Rows from block 6 of a small multi-label image tagger, named by matrix and row number. Rows with one number belong to one neuron. Each number is 500 + 50 x the weight over its row's rms, rounded and kept within 0 to 999. All counts start at 0. Numbers have three digits each.
After each neuron's rows are labels from the 100 images, of 14848, where the neuron reaches its highest value: "responds to" is what is common among them; "lies over" is the class under the peak. Only what is clearly more common there than usual is listed. The data: drawn branching plants. In brackets: how many of the 100.
# fc1: MLP up (model.blocks.6.mlp.fc1.weight, 768x192), inputs 0-95
# fc2: MLP down (model.blocks.6.mlp.fc2.weight, 192x768, transposed), outputs 0-95

fc1.572:447366486480537491496540505510532499539552535346546572466555446457514461428484564465391518503507451470494486588516452493528494472432455556431537409503481511533517501525466440519515545518528424559493504478464542516538620565504519496369446537437479434504547616437460541609513490480402594499
fc2.572:528482509419520562432477551543484508561551558479437449446503591453544562532564523461550551492491501482576512458507596417556571498414497476540523462651455480501358478609528500455529479497456495539549573433447475532480548434533525509497519476460462457529561523428566552468411436386454500523
responds to: three-way forks (100); narrow (88)
lies over: foliage (47)

fc1.377:570545493426522504425534455507480465524490544470458574470458619474538533429490598553440462450525643521530479587412536476527527465516460460492457476514492586581474483470490562492496423551467444553492460453442459482541546536567525503521466545531451443616486533471513574378473434463485458500
fc2.377:499480553492510541537469360589556400487501496566561519484517451495412498547532479478639566501486394522520549535543378534466546542496603531498563470529480475410528509568582440557512480450469539557543502579451616468482471522477527496544512464474583530478519497535535507560546535491468482482
responds to: wide (100); three-way forks (97); autumn leaves (37)
lies over: foliage (47)

fc1.493:521509473471485521433556482543533459601438488409442554466490581458582589436445637498503577497542475458486488609449478499536606443463401483491488457544486559575462519470444517517446411518510469566533513463449515513594499493515485537518448554498458455543467513532522522467524512513496462530
fc2.493:511456538500596533432518427633539415489477487552555526534483406537429430511496509514604499477468440489467548472562417523562560593466577477553511492496517467408533405518618508531522410464481516598509483540513512463475488470510498508519487454490598531543471448600523487577512513493454504486
responds to: wide (100); three-way forks (100)
lies over: foliage (37)

fc1.487:388423535528482431544472462422488516555496557487497666515441432556546472531546513472462591455490576527561478501544558548631486542450456494502436477503580451534527423486433506507509462482433500484463465597582469506543433502402424557368498524517440468555512513518507483438451432523485471548
fc2.487:505623520499478518457525527629465461491464527513462429532485472462442539408432486521519479534538536436515466465510455683444467474463567474473443561515468522506484486569500492440487434451463522527538540522473523475431468479490465503533537484502519504426437598562498483527578578471454424428
responds to: three-way forks (99); autumn leaves (37); narrow (36)
lies over: foliage (53)

fc1.192:530434561474486448481571531429489547437537503468476563456596477426586572475482391534436511483540550553471486534568540431449594495555447545478487507525487546610398581492453516420554515516500372535549503506530546476551413407471562455549505505460441494443496529502521484429470436550463535511
fc2.192:459465494593481558495527431408475522477465493468542461480575483457446547621505485463522503544448390396535511472458542515490510545517553460453442522492491461474460431492522394554480559437480504501496449452486501570400539548512416522543592486488438548547520454468422550472434587616512489483
responds to: drooping (100); two-way forks (100); autumn leaves (56)
lies over: foliage (57)

fc1.738:487367422491491413602512586490466540577507478494404520555539437495520513511427534538497539416519614577443464544537543524536435500522404555551522514523470515489456538445504493536477464472449504552432537522551465501585408558470504502495503529527486498471428512611518519425434518542540510557
fc2.738:455543525482461560480457490510496409484529437413518471548505453621387515631515428426502494560491492508517490574563526407515593485462587488481395493519526456512543557572509460552449492482510511570512458418552510537501526548529491538546520430416529571448491511424527462548504517512478550454
responds to: two-way forks (100); leaning right (51); drooping (49)
lies over: foliage (38)

fc1.246:449538526515458547496563488540457490518417495545539576467489509502477501517395528463425519586496486529496480458457570519486484465540460509540473486490422499525527514414533530492524504546381462512469506552558475519513470514566504470604370432565500609531547583430498654513469484613491486559
fc2.246:425578465503578469539473516490551471553519555462451459488459572369470482444530479522603544450478528493470481518525451479582494447552510460493498550502604499460471487612546445532421471468606576587537539520545529503491481479481493534558528549500429458596563469487439365548537576470464546489
responds to: two-way forks (68); wide (49); spreading (42)
lies over: ground (97)

fc1.610:484479532512576442485525539531530458502499577599477557432569510530591618399489472514466470473510579505452525540490593508545555547501514542476477515531516508511568510413464529572512498558464436534375411500486432480480445473477575504385437515520441601414443507599541492485483515525550511538
fc2.610:541555529467420555533545472480453494421505540440395504528402540442363475591449465500512499457467477451550486448463478514514489499524580438481455458465508527577386490552545443516497427411457585500537543492539534550479553501577479554516562476418556518577492488416416458391529455527409468475
responds to: wide (66)
lies over: ground (82)

fc1.677:536463535470461482509506509513488544533561527450503543593526530478502439362534447512438486467572463440469552491496471619598549419587434448466497549541510526455500485574513437468446468562483457468548476581497477476556474516554534515483545460513537527530385521541425488525493450503496490482
fc2.677:524607458500527537478480567568583509466482508408434528445566527560483456474492475555595561481456474455559431485545474416466537497437585480469512564507513463519404462466506533510491535459512588531465498449495433501465535500487518442566556499527528589537612480424514415546513553442504503541
responds to: leaning right (99); three-way forks (95); autumn leaves (42)
lies over: foliage (55)

fc1.574:440468512525406512524532503495563501469566443443615562446530566476579408481458484543484484463534502431472553546514445587543509413583417511505498460565528560449561525575475515514438419531495484377546500448513557539518460466472575567393505542486462509505484423513490487569533402525531578455
fc2.574:593539479474529484509501521529532481468465537486498469475475539542461531503541500553656466550423463433590422435531511486453486489456511462452564612500553450545405359512513503513632467522460458539470493465473418558475455494487468505548424553475493619468599480466472471498532449432403472598
responds to: three-way forks (100); narrow (79); autumn leaves (62)
lies over: foliage (57)

fc1.745:516496461495483500452507498552514462561455514393433543479506568453551567484463631508475592471518417454503446615401512504516610416494420493505485452517548606592448528461445511522446420502473461561550506454460468565594498484505515509514453575500459447536487480552538489480533499480480484510
fc2.745:546458541503567551386537404620515430477516491548584493530476436546441400501522456544554503507488504490464566475584403502586522546459575487569515463510489457426538387526618503526513413462468510607516466516534484432485485465493519534488491447465588536555437477593516515569519516500460484517
responds to: wide (100); three-way forks (100)
lies over: foliage (32)